{"model": "multi-label image tagger", "dataset": "rendered landscapes of hills, water and sky", "crop_scale_min": 1, "hidden_act": "relu", "depths": [3, 6, 3], "stem": "single", "widths": [80, 112, 176], "downsampling": "stride", "eps": 1e-10, "epochs": 141.2, "decay_fraction": 0.3}
Rows from block 4 of a small multi-label image tagger, named by matrix and row number. Each number is 128 + 32 x the weight over its row's rms, rounded and kept within 0 to 255. All counts start at 0.
After each channel's rows are labels from the 100 images, of 14848, where the channel reaches its highest value: "colour at peak" is the nearest of a few named colours to the mean colour under the peak; "lies over" is the class under the peak. Only what is clearly more common there than usual is listed. The data: rendered landscapes of hills, water and sky.
# conv: 3x3 conv (model.blocks.4.conv.weight, 112x112x3x3, each kernel summed), inputs 0-111

conv.75 [136 119 134  97 151 116 194 198 159 133  98 137  96 105  83 136 137 116  76 151 106 120 191 156 112  96 137 148 141  88 152 171  90 157 171 156 148 144  80 130 139 161 130 122 164 118 123 163 129 150 142 193 100 154  76 116 131  83 134 111 144 124 120 125 144 132 127 108 168 149 124 120 157 169 107 135 118  32 129  99 142 111 166 117 140 113 180  68 106 218 162 103 191 136 166 123 115 193 135  47 172 176 158 148 129  99 123 110 146 127 150 107]
colour at peak: brown
lies over: steep ground

conv.16 [120 104 143 103 132 117  69 160  92 125 153 119 132 149 122 193 109 121  89 130 143  93 129  67  64 114 173 130 127 119 134  66 146 109 132 123  78 161 105 177 128 115 127 120 130 119 154  78 140  97 118 140 129  48  78 103 113 110 116 120 141 106 108 157 128 144 128 136  75 115 170 158  84 192  86 154 110 108 107  90  94 183 148  93 147 161 140  99  73 118 134  61  87 107 125 118 123 135 132 198  53  59  79 119 115 166  81 158  93 140 128 160]
colour at peak: grey
lies over: steep ground

conv.49 [161 142 110  62 120 151 116 123 139 101 133 112 121 143 107  99  80  85 114 152 143  97 149 132 111 124 126 114  52  94 164 134 118 124 142 118  75 122 123  89  91 146 138  87  95 119 106 125  56  94 110 155 111  93 120  96  79 122  97  96 190 110 150  65 150  99 101 114 104 133  96 154 147 157  98  88 130 128 166 108 109 127 154 133 157 116 169 127 135 182 156 129  68 116 115 108  91 123  70 153 106  86 184 157 157 105 123 129  32 164  52  51]
colour at peak: brown
lies over: gentle ground

conv.80 [155 119 130 136 158 176 122 118 149 122 144  78 134 143  99 139 119 125 161 157 149 116 160 146 113 104  78  98 153 134  92 143 162 117  96  79 118  96 132 139 111  58 165 144 146 128 140  77 142 167  98 107 156  72 150 106 129 173  51 140  95 149 135 150  97 112 106 164 136 120 102 168 136  57 139 125 105 128 104 149 121 128 106  94 156 118  52  51  77  91 106 121 104  94  89  75 113 105 159 163 157  71 125  36 109 165 117 122 144  78 133  60]
colour at peak: brown
lies over: steep ground

conv.99 [123  77 132 102 128 127  86 115 133 123 119 169 129 147 141  89 168 124 124 120 170 146 124 111 147 155 107 116 170 109 141  93 105 112 167 137 110 124 160 109 136 111 157 147 149 110  99 150 159 158 108 163  87 113 119  96 181 137 117 133 122 162 135 125 130  94 145 108 124 159 144  53 136 111 113 102  82 130 139 137 181 102 168 118 153 215  58 136 160 210  83 127 111 138 221  99 134 253 105  69  97 138 102 129 115 112 140 140  99 117 160 185]
colour at peak: brown
lies over: steep ground

conv.93 [122 133 119  94 186 132 117  95 174 114 113 105  57 154 118 139 121 124 156 133 142 151 129 142 172 132 100  95  74  93 173 116  62 144 133 111 119 129 122 170 151 107 129 135 112 112  77 199 108 170  83 127 143 139  72 145 124 123  98 132  86 143 102 108  79 181 142 118 168 111 101 173  87  85 148 120  76 119 102 147  63 120  80 119  97 111  72  86 105 138  99 100 120 111 115  77  85 109 177 148 134  85 133 135  55  70 170 104 174 155 146  79]
colour at peak: grey
lies over: sky

conv.47 [169 159  84  88 147 187 106 130 130 101 150 119 128 100 100 109 122 134 164  84 160  99 144 103 141 202 106 149 163 138 142 175 130  99 164 108  95 126 145  80 148 110 106  97 114 120 131  82  63  53 169 110 167 111  77 155 169 112 157 100  92 160 116 131  88 180 153 186 100 146 180 165 130  84 117  94 143 151  95 106 129  85  99 115 131 134 161 163 107 149  80 198 105 108 163 156 104 105  84 147 147 144 112  49 127 107  87 100 158 114 102 111]
colour at peak: grey
lies over: water

conv.14 [131 107 139 113 136 149  97 100 150 153 149 164 122 133  93  51  54 106 134 120 170 145 113 124 164 106 166  77 139 177 111 112 155 104 152 130 136 136 152 103  81 104 133 117  99  72 109 146 167 113 153 118 163 126 173 181  92 110 108 126  74 139  48 166 111  80 104  81  34 133 133 101 135 123  98  92 143 152 129 173 184 106 110  91 141 110 104  98 180  87 126 165 102 158 138 160 139 155 134 145  68  47  82 157 124 115 110 148 138  98 137 115]
colour at peak: grey
lies over: water

conv.85 [140 153 142 142 144  61 168 101 100  67 153 134 153 101  93 109 146 106 128 124 119 163 128 125 137 106 110  71 127  67  90  53 116 119 118  96 157 169 139 106 150 108  91  91 139  91 126 107 126 101 133  89  99 105 161 117 122  55 146  89  81   0 112 156 122 122 135 118  95 129 128 138 103 128 117 120 159  48 137 126  52 121 118 107 141  88 113 149  97 158 118 142 104 148 135  61 106 116  75  79 116 114 176 118  95  88 128 112 140 123 110 109]
colour at peak: brown
lies over: steep ground

conv.107 [139  78 126 156 137 122  75 165  42 135  83 138 155 117 144  88 107 148 108 133 126 151 151  12 146  93 183 162 142 151 122 102 145 109 167 140 140 130 151 118 110 124 125 146 122  97 100  65 167  54 123 100 143 104 139  15 120 112 137 103 129 154  91 146 154 147 143 124 182 135  79 146 124 116 110  90 159 190 129 129 167 154  72  96 114 104 144 117  68 108 119 137 145 126 142 127 141  92  99 150  91 139 111 102  92 104 111 137 117 160  76 137]
colour at peak: cyan
lies over: sky